A small segmentation model, trained from scratch: batches of 256.
Rows from block 6 of a small segmentation model, named by matrix and row number. Each number is 500 + 50 x the weight over its row's rms, rounded and kept within 0 to 999. All counts start at 0. Numbers have three digits each. After the name is the row's rms in percent of the matrix's.
After each channel's rows are labels from the 100 images, of 14848, where the channel reaches its highest value: "top examples" is what is common among them. Only what is clearly more common there than usual is listed. The data: rendered dice on a table.
# convs0: first 3x3 conv (model.decb.0.0.convs.0.weight, 192x384x3x3, standardized in use, each kernel summed), inputs 308-383

convs0.56 107:552492563376478527405573524548489558434511513492564481383546476508483467470564522437406540555439518447522442459543377560491528403346432449499454417497558459428474613432515420499525354597540403522524500474471439536556507553456478
top examples: four on top; dice: one; total: 4

convs0.87 103:487488521534562519481474591483534490475565520434490546439518505443572526488459458456487456479585519493454557587583348468542489498585468473498479512492491468527477525498543582547557516545465385531514519512457467524470509465436494
top examples: six on top; dice: one; total: 6

convs0.119 075:436479419487490537507370494549527519437527514438453546507404467504475485447623422486399479514548474409493525462553443510489464517455529452500432478496415467523493597499506423480520410533614364524488480414533449468480552472459491
top examples: three on top; dice: one; total: 3

convs0.22 093:492629568506547521504503470486531463551507538467485635536457584519487499532527499516487563494501415510486532513433419493626473650510554490435552565551566516487478386563449578603488602472528503483453614473380531535528516453567573
top examples: one on top; dice: one; total: 1

convs0.68 103:465485546535469578513506524551524494475343504489509485409516587436597483514428448443469498564537458481411582522487422454521453443429395466461373572450482483428516555498482534553511486579484511403495482553443443490499448487479427
top examples: five on top; dice: one; total: 5

convs0.58 134:535529496441447462371493545546465511501494478592529575488505443531513430491569592479442545580433492433525464399536424515552501505429523495495494387531508493435447518485498415474512404581627358554541527460412569542518528533422498
top examples: one on top

convs0.128 101:377599522499547462578443429422468477434538598545579506578356572485499437513516412502510544492525461564497574549511476385528502507511511478477456577535578558407517520628463571487516395488489520450455442509426515512521487488582501
top examples: six on top; total: 6

convs0.91 090:528549534604498457508496552475563543546484597533458571520416517546440528551450591517486437586488480542431565569383559493547402527444554501558491473587507547482554507573536536572360554476522462489434507532526533416514477534498499
top examples: two on top; total: 2

convs0.155 094:415519485472464535500406493556470522501516593441445522535490540474471543530520528547427468530496540396500590465505438432489456479380464479537495558537407466478467612487503488533488462540625475521508498513414480473555455547480465
top examples: six on top; dice: one; total: 6

convs0.60 089:483474549502558480444544567550491510465565462498549538461528417338485451479510378443347479444561511536543508549582424422553541549508403444440398430452549516494500536458488444540580424544510374539593521518412477601545548385412546
top examples: six on top; dice: one; total: 6

convs0.80 083:502521440511487566490458377440468459531488497465443507514519527500510455539479535555447537474461462411500563441463468467405483445442453506493521489565571552494518543496461523568437460431473426486430453489492461395461460476500520
top examples: two on top; total: 2

convs0.115 099:520496538561527466469510427549527572589441542540469538528591522502441496506457573494520487525436472421567499554439392522469485534443515421530522511604507612436478545500543527552462509460564478553459557534371468467576529509461523
top examples: three on top; dice: one; total: 3

convs0.129 100:492595464486518550508546522470425530442479542454446472457509476520491604513497414508533517554501560548575568527422414557445551447499488514553525633381496548444559501411534511503432510542416483569460496569407441412561485551548509
top examples: one on top; total: 1; dice: one

convs0.107 110:528507550489470469525498571527518529427574512492531547385527441469447458478466491506454443564526453397480557469541388423547566546504505476414402483501482512459424580474501451457517440558475438521545465521392468549588509453407507
top examples: four on top; total: 4

convs0.88 074:409575528621532561481442410481539556618477536476553479522541505455578452505367467510452404396487542389554529562497448461507457527513421427495493435546581613515452481446442592574514569456571434438532576572414514540494492406391512
top examples: six on top; dice: one; total: 6

convs0.77 104:336532469537509539540441502505502479493378560479459573486418528388540455500416504456485449545525532456464554499477512410548406446456357507489503559473472477448529540519501565575477483549428467369511448565482458511507456467482468
top examples: five on top; total: 5

convs0.104 087:456576457558391486451371452554528563536464489456419566532458449442487532402409485446408436563510404500448559470373560488551370452480496566557542535478371501524569526537619509527394544440543457435512458450547511487500478507386431
top examples: three on top; dice: one; total: 3; total: 2

convs0.113 092:470568506518553540522495563464500520465448541515376526443460487514520489522485452454499533572575569534494623542411534470562543430522504434525444537430492538471513553548495490510408473529535518496458475597532468452593498435543490
top examples: one on top; total: 1

convs0.27 074:393571529552548496440431476533534640527415512458552472458518477394482500488642392430457499586564523484579562550501437540483535668444507507487444632494462513528540559559506485490475424527472414508428531520452470400490596421509462
top examples: three on top; total: 3

convs0.34 079:463469488568556435416435469471582522501510427412500519542504431374514490504524376388480462505616488508534543533547361508526447668495468399514556511515416589481508487569478456481510397507495399532462431484430533468580600446505446
top examples: three on top; dice: one; total: 3

convs0.13 097:521453485528420540569492543515480484426501443502414506506504474490455519496478430460560518551505495557516585484442575512512554432502476485491467559499429545521537533474518486544450522539512559508478470539509457487596517495591509
top examples: total: 4

convs0.162 078:538468462598524512593493578499565513497475556461459595540436550518579449577539492533539539548530518496467572529500478476534476496501522499489463537543501566546522514541462542602502491536573495475474535590461438436596411459540623
top examples: five on top; dice: one; total: 5

convs0.183 132:453565476503494544499437511458482495456553540489487482556487506533485482508477495543504523476463480504458554508505536481564503509520478543471471532471424468456472514451540464501485505479523523543485505487520465504505417512485480
top examples: dice: one; total: 2

convs0.63 112:419484468530349496468362464548491517499383501505450544543429503441525401524379524512460354541488446492467564386459532434526421431486478490456462393572465492475449497501511487482445472476628491487491504469485535477551463518483436
top examples: black die

convs0.184 094:569497511538442368421443520497471510480503473559443529532448477435507392502493534465510457558454510363496499415434474490445443436472562514506528465487465481492522450604530413472444394456505364447458445568432576479465532496444445
top examples: two on top; dice: one; total: 2

convs0.79 093:458554495499542540464524534565543521511501496438473609550533440476422531538548425513394447549533496348533546553555479528548458538495520480369434483477461527489464576478521484574522480591528417510538541482429489506497517500418517
top examples: three on top; total: 3

convs0.131 106:483526532409467527496509471561503520468539515544474573425528458490414496506562438538444471626467517458549541461535372482524501493408503451459425516562428528442517527508502429526500403598524406539555528512387520528551499513464549
top examples: total: 5

convs0.37 102:578561485511465422393448489487536488458478532524378515514494524558449539394537526452536432519456465565555547479360528607485574369500622505545564484487408596452570593531594470488354510486510470541444414529502490428560479513553317
top examples: one on top; dice: one; total: 1

convs0.41 106:481539512534493511420512511472482507447469530545453490477512493498534541554530392418526516491514523530555483547435517543535576411497517507522485571438484529478533488471512523541435479531502472547452452540480491450527569466540419
top examples: one on top; total: 1; dice: one

convs0.24 097:418575518470513446468440508489464535416486535494569535507416559454490432510492441560452507509458503462467556480550372449427387473450492493499420491582517498490464525520530497498563542494523432477459525515342469482521424471441460
top examples: six on top; dice: one; total: 6

convs0.188 100:525457499505416560538471576596422507519446489437492528377529533394545485478427495406497488625491481547464501475530539526521503460443364461441382547415406402549549507438452440522502488594533532388551522489496467543553472495528468
top examples: five on top; dice: one; total: 5

convs0.149 109:519518558479477502510502545553468515366542548529539545332523521455468530528418479510475505564479515492446464447536454513528560443459415453469389476493535467470504537499455463491517425581532465553517443511425409516546470513482467
top examples: four on top; dice: one; total: 4

convs0.180 113:578548528509485436488459540481506521464562498508503506469451568495532492525443525492517481577549516459451537422541384541537448508533551474495486422497485485443497455561504473549540488544529370476522504495456564543517480541442463
top examples: dice: one; three on top; total: 3

convs0.16 104:512516543483452553486492549574512497439468547502499554315530544481526489504412512452448439612482497445463533479527421486522521408419387454402356496454521460441515542495487481529499438600514496473519512486413390510536487493462432
top examples: four on top; dice: one; total: 4; black die

convs0.139 088:429494544587506515491500390491517511465425448516518400520527522450557528497519371462488582458564541484472571459472502506499429485497471412499458642402497535497489456484482507463496526482497557458433520570468503517534515438545537
top examples: five on top; dice: one; total: 5

convs0.44 098:519513572489479543505520556604486508488410550510523516387558544524595501479468489505460506619511466459449540535511559490573540421411475459453417553436521494482554518571521519489500456614518576479539532540530460509503534505537432
top examples: five on top; dice: one; total: 5

convs0.64 118:480584515542540520403512515492477533433431570533487530496480518502548539518548441437510499523518498511526503537388477531557541444534522542532475542455520533512567523475571550519423519499524433572436422519517461425525548509463392
top examples: one on top; total: 1; dice: one

convs0.23 087:458563471537447501515416404518531445488438521545437475567477499488471497448464460519421442545481429472497519509422559506525372487528478580517564557508435540504504583478495491553393497429544498475492437516469564465524470451491502
top examples: three on top; dice: one; total: 3

convs0.43 113:494530467459428425438429485471475421480483484560419489548451496536434485526513547573484483509401387523488456422447435549464492508471589526475508526512410530457532581543577456400438407470497395509465441460383556491433521552518441
top examples: two on top; dice: one; total: 2

convs0.75 078:530529469547500564513502503463554505518558514530425543476485520562561517571460484526543489543556569599583568522468466573545499456555515453474428498515541551513447444533418556596396457562532445558440549560488448385507490493505525
top examples: one on top; total: 1; dice: one

convs0.109 091:510531523602519512437497505525444577453434505556441568511498565474574485513541526486541538529556520430557515450448497442525416441570551425491440566479458526526495454534487499528455547545643508508476478566444516479536518459555463
top examples: one on top; total: 1; black die

convs0.26 101:482541515510462561501433489479529472481513542536543440458447505467557459514441483505551482572469545486421498496542492466522505451501460439515441516461534431482495487485466566478540444538565503399508529500502523535567556494517475
top examples: six on top; total: 6

convs0.92 105:542522473460473446458470504470511476474464557560432526477422495530469502495448530545504392588498450368418582458494306437524501438505572511429498440506488491447463567541546506482470487516501435427484449485352539492504507550444407
top examples: three on top; total: 3

convs0.172 090:583626487550551534521490548434533589504503429494475492492455531529480512478539485456503482419560570461507496510461524541479437530544570452505488444482495487529548405447538527531439507456580422532404409548550480423524447467480483
top examples: dice: one; one on top; total: 1

convs0.32 097:466541497530518562472483517487493537511461455517485451468430543485578436459535454528471522484470463517529538525467516483549438522526521480504468507500521492489420414470477551516455455489578560465467486524468534487492537461539507
top examples: two on top; total: 2

convs0.138 098:481529548585550597482599472560507505500452522531482486588513550549495517490517484513465463441537558541538630558426514527490520428562539431529443567493606559480496590443557593551428501486535511548447515587508470422474486503482514
top examples: one on top; dice: one; total: 1